config.toml
model = "class-conditioned image diffusion model"
dataset = "rendered made-up planets"
train_examples = 195000
image_size = 32
horizontal_flip = true
conditioning = "class"
arch = "dit"
objective = "epsilon"
cond_dim = 192
targets = ["kind"]
num_classes = 7
cond_dropout = 0.1
norm = "rmsnorm"
activation = "relu"
mlp_ratio = 6
head_dim = 64
fused_qkv = true
qk_norm = false
inner_norm = false
moe = "expert_choice"
num_experts = 32
moe_every = 2
expert_mlp_ratio = 0.25
experts_per_token = 2
shared_expert = false
patch_size = [4, 4]
layers = 8
width = 256
positions = "rope"
optimizer = "muon"
muon_scale = "match_rms_adamw"
lr = 0.0076
momentum = 0.9
nesterov = true
orthogonalizer = "newton_schulz_5"
adamw_lr_other_params = 0.0023
grad_clip = 5.0
steps = 6100
batch_size = 64
epochs = 2.0
lr_schedule = "cosine"
final_lr_fraction = 0.05
warmup_steps = 120
weight_decay = 0.04
adamw_weight_decay_other_params = 0.05
Rows from block 3 of a small class-conditioned image diffusion model, named by matrix and row number. Rows with one number within an expert belong to one neuron, the router's apart. Each number is 128 + 32 x the weight over its row's rms, rounded and kept within 0 to 255. All counts start at 0. Numbers have three digits each.
Before each expert's rows are labels from the 100 images, of 14976 (inputs lightly noised), where the router gives the expert most weight on average: "strongest on" is what is common among them. Only what is clearly more common there than usual is listed. The data: rendered made-up planets.
# router: router (model.blocks.3.mlp.router.weight, 32x256, trained with AdamW), inputs 0-51
# up: expert up (model.blocks.3.mlp.up, 32x64x256), inputs 0-51
# down: expert down (model.blocks.3.mlp.down, 32x256x64, transposed), outputs 0-51

# expert 29
strongest on: ocean world; rings; full
router.29:152137146160116143160133117189178116163118116129103091120113143119119072129178146109131156119098114174115110157085146045132137097069131101130055143199146075
up.8:163140159173062151117145130135127157175136143150151085118180097178151082117123085127150098197160135165127068142146133098107157107152089225134125104173114149
down.8:164128113171092117125096087088135073122106178131158195069155157066121137115169153155078134037141113146107141169165122144091095152126136151155097154167108083
up.9:110206218142125094077116090107130124168142140148099052088139153105146055136134143155140134119171157084170138141149151177142112111114175110109125145124110117
down.9:147059169084144123129155146110139165128148138076115144182138141128148109104092128132128134162040082050122109109088118067145123163129073106132156159092109131
up.10:065139163219138057095092134101099110147128134159122130104138108178125121188101076060109112096057094150159135083100123187155097089141069141179140140169151127
down.10:115134123230178115137090170088153171139123143160160131103094093108121158138120130080068113151147114094144153106074128115135132104133096117032149154099136169
up.11:147088210165116129144143056122048142110122126115157148122084086185131143100149176083121111106157156107133146124120156154137107096098157200137082161191159133
down.11:158135167103163164127103170169077180109097163158147136114143094139170079184147070148106079170180087198183138093131151139146134171136077142136143146112152148
up.12:104131098129148203095133096166138158139145109088085085095177081079118165104143147128127108137208129097122105137106156068116138115119108166166175110175093133
down.12:124139150138087126160116076121145132152138151087114089158081119068163103130087041135127093096155121086085164098165162161113107105091132112149095161138155116
up.13:112103102117113123143155125167127173091129082176110094193176159179122178127135162136093135102123119106106176115180147159146174125129098062117111102138143130
down.13:147159156112146128153149131120048108140140143164113095080120153175140101101158131120162081164163106215139114179152149148124114079082085146083089114123160115
up.14:094137175132148139115139162070126173191099142133110130129091173148083094208104122177137104098131124094144125098122134157101124108145183068108116167130195112
down.14:130159176182115134155122134124168086146083122091053103111101120103138134136125118114172091144105104114173032128128112131166158157111121176120137191132133084
up.15:113139175205128084172110150105096115133178135125079120080074106000081141095111032121147114117099103112132173132141111076156097095139121106086092149175194085
down.15:116140165144154163137138135121104154174142111154106108098117158086135123112125032127143123156142102149147169145099114152124104067111100146107193137113169165
up.16:185157087117141129105069155109113108080110127135125115145132086039133122104146091126139147134142108142155146117154145137129115095038144159149097145132140167
down.16:133085197165131104119137100118160158160140104164134127075180102125095123152101022169114152122157072069160098162137147144068140143190138069128091118185178096
up.17:146088167181124092121110120132112118133148125121107104130096180222103096171104201109139105134100090159094094148096122107175104118151111149116100134166162115
down.17:238126150176145141085162159106170176094108100181161176191149154036086078101128150152167098129129134122112133169100182135108099141099082147082139156059094138
up.18:146112117121112142114088105114139086133117129145127115105075097154141147171112122132148082121108103116138132107124119151117181153208124120164142079115071101
down.18:151089116119151106169123142107131090100145152127191139077128138132129088139093178144118076134122126160094110104129047145173127102125135094016101098088055122
up.19:102081136088126096141122111098109138126120103102160108119133105108162129145106115081115085054172162232152146108137124097174133137087130137133154163119124163
down.19:198162142124152125111110091156136191184136083109105135118117132038092105203169081119119106162156098130118143087104122128186138184086127149143158143097120131
up.20:134125144141107155142162126135118167144146145122133145092126056160113177105146135149124184116098159125083090166141160117124076144148164071129109111138154118
down.20:112112126113145157129130134146102170190139134133148119153034125096145196169147099098136116124071094136095177083145169117123117151116125134102146080154091100
up.21:174092114058126079113129088094121149156114120156169157143141140253109156152146063123122114107111136140110136102096141126166129125064098110121157116114160138
down.21:099095111125172129136092169154135109099117075101126166134191127175158150049167212100112069118156214194153041137180103138116203091081080065124098151159119120
up.22:125095188131173095130185116119142149120149156127185110175114142229120052123160106118149080163165097190165097109134092121135132175138090153125094107155136125
down.22:205124167118124113175069094136103141097127109092131133156139138108121114182099079133073079141107135135111131165085122161086133117157123099134126112106155098
up.23:111127089120078123081063155140118131142132133157087160131130103172123114007136118113132116110078123077157125139098205155091116135131113168157088074129093136
down.23:053104170160111112093118113106149107123133112122105111145169089113157111125135071071152107156187092200123115109079118113113104175143142119058113103139111151
up.24:100097084127172124139157130181133124079146139142132131077096124026089129130115119090146081175084141087143148132106157148169105118092147110111145128112126125
down.24:103166120158139108127136138096102113087094079111134174133145121169097123115107099143150168112142149184118124105108173145097137176180133112152137077136119117
up.25:142128118178121164117097116194086133134150139107116084132093177107143103134142230131125150159143125130097132119169131129116135127063132088092122138111100113
down.25:053127041154113129084142202137112111099155145158103087123141124105137148125077090075143151146159075161120150115140157126093175104130131102106085112184140094
up.26:148111134091137096124134128077159138112106123122141178187101098039072067116147159096147141113125114191137127130177150139155093117203157191158154142115172144
down.26:070140136143142133127122163124139110138166154108117117101120116144090094094161202104127101139106137056127173121130153107108111137141097145163126141120106121
up.27:149100129161165108145108094146117139175130163088122156173112129222128233108148153183114114137112124172150153120135116143085131161110176195147134114155124116
down.27:138112133153140100128122099139128121156121153135154112103103143000079144135143238150115151108118063121123111129097123148138143143179113146109098156103142130
up.28:124108121122101126155131123137109113116102095146100085150110218045124071134128085156142113103075168123074131126131119096167091124187111099109096198121068136
down.28:215092092174140128193145129135102110121114136101148100082167146186134103132146053127109104151113194117082133106141129146146157109114118142123122177126142088
up.29:117130136094156153135141107169151129101140096122156120091181146040105148078121115102102132155131198253113186153066108106153139091089099095077116124152187091
down.29:206136108124192108188154060128132167182080155140113118120147130104084118205176089172077188121098165057172150126189151121155112126169181085150108099170132110
up.30:152140183143105153171144085155083168153172090116175062105098120064146140157157228115154107145127137194155130173077101100131079070064095153108115143125129108
down.30:186159163151155150145111135112142145065097153143115148093199123089183092204154075149133197126118171078167146146124138147111142135164148228154078153094150120
up.31:121133125096096143156090124113143148116098076089147116113074107124142150144116086075093088109192100124136068123137105171115178131130100178196122157143151112
down.31:239114113122111157143123134145114167146162131109193128110100080132193090169193109105164111097131118118155076129071109138156177175110086112145061115135091060
up.32:129125083161135140165084154111143132136094180116112126119150091092154106215150227098126090122172146195104079101092168077099106130112192174140134052085182144
down.32:097094158131082168105149159121073136101102184146111142122133133102180110176147093188157140110200109079118120139144099135152169163107171056115151092082132161
up.33:136100108122151099149058117088169152166123121107150187112169127016126071156103064090113104136108115176168108114106109080122187103111094168133146102154149094
down.33:178079129094126165076138077138144134155149107124110156192107139134101150095127042144123160117099140075103133090137156146122143153142161042139159125132132154
up.34:122145099150111145127093105164117116108117130071124125127170134139160068167148114086117098143078068146128197116160147124082162135104108174085121126087124141
down.34:096149117102101120139165078086124151139158154147172134103089123255138137185168158076122160112176128145099143107133136114094079109172166136114106141152113140

# expert 23
strongest on: rings; crescent
router.23:064166119083118131119128156093122134143146131093133155170087155076112103169107201147090067119105111199124155148106077207087138149194163146099144088136178177
up.8:153115134169138132123135157137081131132118156085154113100087111092111071119122107150190153138091130196094101152114131061101128104167145019129151138109114116
down.8:170165079145105105139101084134120190118117126164188118097138104108073171098142115077135117120074089097141101091123143137134147138136163180120170105103139181
up.9:081137100171112185132094130122098085138109116104133099148086120079158026127133201097146127165183153052166155121123113104084123111237082137142160148129131138
down.9:137170187097125142117148158146142209128122163130102153104174131120167076143112135147100054195170175139104152108175191131144130121180122126135133118081133171
up.10:111091153116119131133122124133114147086140120119145127140121141064101242119119177130138121147113153007157131133133096238140104113078099228128119106112153142
down.10:108100103133127128104129095131160153110145121100113132159118115123104162141116000138101179121137016114117111153130143102151111123159093101116146104114130094
up.11:146133129060119096109150149143123129113120131172130133134164101148107009163161144125144123106109128052113128104121144123109164154109150071151154165082122132
down.11:108136137110156099128071191137136104151145128107113157150143107056098165113144127146144103120211138130119121119139170107139142095098142039114096131142108112
up.12:118091144114144129109119096085121126115114153076150174144112072147163021136111090074134150113092189160115146097119122165126111129065127173133150197116085114
down.12:156142102147159126048087186172153138147094088108090149167219212112130119114094140119182183137102131121122118136132144126108143134096125130138123132136157137
up.13:124128169158123114132092117124142144188143159126124103155147115128102121089168073092137153127113164147106139128135129113143133126194139072158099115151110131
down.13:033077118126145105133161180154109143130157174085124102170153117133117144180132120164137231132114155089097178087127119145129091113162203123111136143148128100
up.14:093130151121133122092130107136100154147143114054120123115119143128133208101113224153108146120149086149132133099110125111149116093058169033102139126139100105
down.14:061144108164096134115108152133136088116124155164141138119154146205096119129106070084148159089127085186138137136123081179109128136198135137137139143154096159
up.15:124100114142118133155118108135122095173094094174111131138147157217084098110137212154133149127178133100089098112105136144115120133235112139145107094134125071
down.15:059082121120109093134147153112132133174116150096123098129139130080127155150124086141150239117105020005154136120088090118126158127143122178132140177111134121
up.16:126119110114128162123122122133135176154171131132136133139104111148114111080100184155117139155190185193110088135108107163125140107100150160119133042167129128
down.16:126186150126138091123169108121142090145138107180105151143134145145107124136134166117143107080121119080131118152109124085120139127102201103107062109169112155
up.17:197123196151108144112176112155141129115131138164091087097141133189138108109148086151132048162127181050072123126117085152111127177084150116133157127096076120
down.17:147114120085164143107062134136160139133120099100208137158103104101153090152122180151122169184118095163174172096120118144128124168135125109123143091138141085
up.18:134057155131171151180162194186104148109147134127133132188075140176095062132166102102154134136104123151091114115128139159141133122084154117112080115096193098
down.18:057114091041115147195163066089098180129121106166173122129118056107115146115161134143056064133131189142144115079165105147112119157111125149089088162152102142
up.19:143146139132148146137140114127142111076134133144104178129113119229086137112163034159180172132188078141108139151081175102145151095132114098111093117149149115
down.19:060113105148110142110094136132111178090186115125198155123117099184222091116146106128132074122125133172179116100176129123088092093110157092078097120143096159
up.20:090080128142134140134124128095130127092157200101119160128132097210143240080135107126130142128125159079111120130120155146131186154036069116130160111105150153
down.20:081113115150188102118119082140148133153136115073084152121173099149148108141139151177135146165236172192141153072126140106143129141130097154160107152091112121
up.21:092105141155091169112190147138124097114081109134117156137145151092132088133175163133117110152124140095069134161150130166109150144106148112152165051074106121
down.21:142180071160142190082136113099134159206082115131108118115112102118136117174162122122184131125135150120145174116146117117170118145165123136110121184102111102
up.22:098162145100107071122109134122138142131124117087110145143138101032113062088121255121128149124110097169117109111123093160127141105158129136109129079131137138
down.22:095098135094106099122095108131130097131139107173126134079152096166128129056120088159129060143130145151142112137122172077113108106095081145117126174123142102
up.23:145129131132138150128134115156116118110129143124138118115110096142133091122117193149129139133050112154114116122144152160159118119109125246153111157122126107
down.23:255187117106165130152128121145119149148146139141143125122151150059063144078116120132141046122115101101135070104124122148150114151085149102149124184115127148
up.24:108166122133144134105130113146100125104124155104127112113126123161139169145136044134135097154091064000151121121128107148110115146056114173138155102108128164
down.24:190227098108108100105130165119090224127126131138109124112126109000104160132121085143096055136124135076120096128141114105125097120067082189125187112120158137
up.25:089147128149138130101129095119151098128145120127111138099145096041110123128142174129093114135192149191139121148118157028118111158090162088130117181105090105
down.25:164193077141119153144132179104120141124119123061093109111144121232168086145120120138122139123116157101146096150143182123106120118096119127141152161104146073
up.26:117134122089102136123118136128141118098132115163119134146118124220117184126145130130145119112241169117160115099091137218122144159061145209133114105143111148
down.26:112159139112157143111110115110160117123113099123063127136100126161125061063157111106120054142104218143094067141158102131155088152117115113117166179140117103
up.27:053061130080162148120148156082131098099140177115134124141105117198152128125167102183108147136107162107107106105133120072089122170164055125108141120138084132
down.27:129157084065158049125112127133131128153160199056106106173098117112164141159143155079109172151094144085175114113151083120121164106098102043120159120138111112
up.28:142085076151109139132138123136108101086096150098084153115118134234126123051151174141126157131120178041101153101088119135126181101123167095109163100101123129
down.28:118133176147139160110173197104139140130123075108109142119148077115067159156161066158126086124215075156179137074113171145154079132133132075137144097064072156
up.29:181145132124111160126130124112155147117137105100128117156149121051131239115122101114169139125094100201142129129145112139131109167041132255122119130126146149
down.29:159134171147127125124116154145130147108082097162128135139110110165099148180136138137133072106123107086120116105158180136170093152200125033139161069073133154
up.30:153175137118108096118064100130094141099129101125178107098160155169166095136104150097143087129077028107121116103149120092156143185076073155125126161134094135
down.30:036063156173139087084169172131153140086126100187155108110145092186174100191102096137119107092132107154089092137093135119126165147059125069117147127185128122
up.31:102118111111134155125134130159106166118133185119159173126133157119115128137145155123127139110249162060121153151126153153106123141179203130126174098113144151
down.31:063171083156149159111109124124072160085093099110090128144143137072101131079120081163099049165222127083102164087165157127116136142111127095113147171122112145
up.32:148174114095116108143108097131127159144145185130139131140093033117156145156146119167115089112172199191155096124130124063128121173145147140200067173181159126
down.32:198130129093107160126138108114134081137117076114103149133200203162120162137127132156123107114162129162117092143106152132170138116138158068195119160153096112
up.33:106144142119099151122120114098090101163095105104136144101122119095117051128113160127109135147170137102115175108156144148096110145137107085153113122119117126
down.33:099143106118108155178190111140115108207182116209161093138148152095106184164090084109151200124201102082060117140146136147100150087164142100109131118138139141
up.34:121104149129153109131096097173115109142169099157121105099135120169128057136134124155158181152146107158134144081156119166116084116128126066088105170109148132
down.34:089152174168158127109160117099159108138130088119146113132101139143091126127129116137105119120108124132180127131127127117140164127092105145097116112178120081

# expert 22
strongest on: rings
router.22:072085135126141181154150118119086180092159153095157139104147138253117168113119086114141180132127142206087100171109151223117138098104116099126131093126112122
up.8:105165118174108153145098169137124090127139177144110088175159125163178135150091094163122086187161205091109086083120156089080137082120120212140165120122093117
down.8:089096120129128134166132158126145106160174112118126074147053145134107148119083142143105124073119127133088105130106140175109070126126170139130138139149127063
up.9:136167174121099079112118208106148151143136097141115161168086138148139136152129042114114105088208120124153112154093105131128158131130134118106093162179151145
down.9:174142097123177134113160088136118131103132134160099145139122105116193140119139147124092105038092104135124176094170150070166114185166081143130091090128114148
up.10:093134098129140150158077181151112139148127109100093099118110139147126076189071061095113111109152093096117141097089109120093107118200153111101132077097122109
down.10:125139114168136118078123102099140150086155166171195138117114071142106097087101186135113102132121122115147133151157090092167113132165157101098122151138123096
up.11:083146100144176146115176094104098132145116132133122110127138054238140177118137094168108130174178140099113092105122113053075103108129115148121146225120116122
down.11:146133118123159141130125128131088056083115127076106126077155144136126126158202119126096116205159131118171107106121157120156130126146128139150106138136120210
up.12:162143150111185170172073121150115109144153137109153162163143055126117083135200171075156125089100145151094158113073112118156140098115121156115110149083146085
down.12:189117138129150123171205168159103132149112150155100157107190113193133128123196141122098105139124123145153019173133124114111167104137104120097107162154122077
up.13:092133085080119092159153153125120118100124146075112168151117146121140044079113099119124117095134043187155126107144144137150144110009165106060127165111148144
down.13:009090158184145098133121080105112167114124098138118132120124135076121130028146137096134147122132109163137114140134103128090138107117144060064090165052157148
up.14:112156144160137090141129134135107123138137131131127098140127149000135025143143219144127150143098039201127129096122125176114109113163130106138126135142139117
down.14:115095168122102093126119149106107140119123132105131110119134108216127131143129156135137108130156139053167128118106090145115134112142086097113095193108140154
up.15:068146137153116162129118127169109158136122146137102155110107103090126050107116143185126140137114098208101098129099119157103128138074136127201156104132112089
down.15:112117132079105125101145148110105128146131080141077146169174159116143078107081142156139142171068134154195154116129142115149154142100155122183097139144151124
up.16:154130130151177079154072100156150115115144047125103138163115144131120108087096131139103156138142180085113124123142112081127103104192105120153133111140147143
down.16:148189137103132134153126102119099145088171129130116114196189126112100112165088135121116122131106157117115169126140168124126167125152159186164105175098129098
up.17:146120075141140171120154135126096138135137138079193163127090075038125116081112076132142100130074186058148132166133111164168087104209121144137133076132144114
down.17:116135138134094149102099124113140069183132111134086155112159164173093152034116142168170150190124188171131130116130144145144175084104123129132122190139117123
up.18:120158109136087127111089168112111148131147113119125142147135182117139115094154213091114145111109109132154140141144125221080129129179142125109121124144164156
down.18:179133087113134164139108149126139110132168094075153091118107130062108053124187113118178127104168134119092116141118129042119097127078127141130147103105155127
up.19:153150115121123143115159137152128158200126109094106096123129103117119167084073091193109124130199126170119144152136119130171119146191156096093121128173141123
down.19:107162108143120169088135168152141086161177108139082134146147124192137106133106136130174076131126146061142125143147107103124129136100060087140083140177145113
up.20:086157119139115144156108136135109143108146146098115079147133085150149062157103086133157177176140141222123095071144105099123121108139133119145148094091118136
down.20:069127188130129156108114134119093063137150100148067100152119155143133152117140173140148088190107102044136074130118116139144156084094083140132156114123187090
up.21:064091121127123143115136146109122138114147145122143136133142080064158076110138134118130098158096139122097139124147126171115129150141133180151130140130125131
down.21:055080108131118159115137187123122061070150113170096130136115141222101082118114123132131147100103141149130108076129132117144121134108178105125123098143131128
up.22:166179149147121176098088147189152123153127143118114107092119092070111076152101079121126116132107091112102107177150132120143150129059160228146156147132129086
down.22:194155078128139116155144150129145086183202108129066115132151099185151148115144201124135157136098094044082106169123175144129098201150181109124100095192102180
up.23:084159112123124175154169136125117145120101075110150150118110088133116106129118096125144166107161107059120153188111119082142127076167153171117156144116150126
down.23:129144131091069132137153115131077121130109170085089091136114191163141142169150100134124155107154053141103138105105164108125112136125145088158148115120116166
up.24:116174131147128132129109111156119138054139130133108133102143118225095120103090097145136135168121135068099107145159126089098117095130130166118132169127141098
down.24:129103151124144113121147142146142150107164116188101130144129141020111138108135074177138137199178068137162095119124127084130125119110150065140121134122142089
up.25:140191144152142129170130139097118120119132134137154099124145119255109085152127092153141073149077079151155128114133144083106136155122160164148122159126127131
down.25:160195154101173117106143111139144136172127135156135139156085103046149160157129131148119132112137225144124153137121145099118107112153123201130136176127123113
up.26:152184140160148106114132155129136113143142113114117159150113168117130093140128185115121142117104077046122116131089111255101108114165154178165134138128127124
down.26:176076151095091154146107124126124110124121089114138112112130150099194102145113145111132098136087129102119164122163160126131119137134143060099089168130122129
up.27:076173145119145090145133127125127114198138130102091136168104137017111117128146151137111138098158072159092127143140122153130097153199112118137089126172140151
down.27:130159121094190090132160179143133137135166102114118096115198131016081140118108167144161128200213205157158128124142171112127134069112087115155110172186116171
up.28:125157116145152130148151146109112148120135131086107137154104140162128096137122218143123134146079207230117125132124129150141173151073160117134112092143157134
down.28:176105116119146132125114149114135152136133133084110132107144136026104149072141105125122096169082115095151131143127171176087126123135200108144093180111128128
up.29:168123109121109119164103133155101124084124140145139157150090124176105057128124052128137103125079091029152118100112121086118126152132128064118123106100133103
down.29:069121070129150130112101142145126112129138136172114151149126140022092102114115074144137214146180111079110139173138160123100155123075102133091125150106113133
up.30:117145117137123161134092150126166181125111105111123164140159074110112075066160118123169195101127094124094113151147118109140107110131187166125099109139175099
down.30:080183135111093122166138098119123139137143110089100103144141149156174120069140083186152107098150129122183111057113121117125136092146198102141141165134114145
up.31:093120107142124084141097136116114118169149156129116152125117102126115141084141134133081127132177067206139115103053128141109147113085118203120133191086048087
down.31:175183143190153165129121172130112102171093056098123145116177162125164137151105102148124072130132127110039136165178118122116103074135063135052144097075176088
up.32:174197173115134133138108126114115114130108112127136128132146105152107174090115032104153132086129205089153149145122105182127116118056130043121143133107144127
down.32:133140049123120135120147132140125150119161162194173116128128107105093123012154124161113085100148160127148124118133172104145159090089151138084110102112129135
up.33:191095140131106157103127143136119098100124118135104142133122104113131104207114127114138131142080174080131137112136110173127130103171184118110122177120123118
down.33:167115111160106100129139084140129121113130152102165152183158130114120124176102160113131147135063084151178143130095043147122147091194146104133100127085132149
up.34:107104135114204170139143135114148135147152165118094133162123151148103028178176062126122145092225096094157133148092148135172169113204159157145099149146138134
down.34:050113138186181129157114169143154143094095127141095143101145116093146127162176165039120098126101165156081102165214103107113126134106163005077174072160097168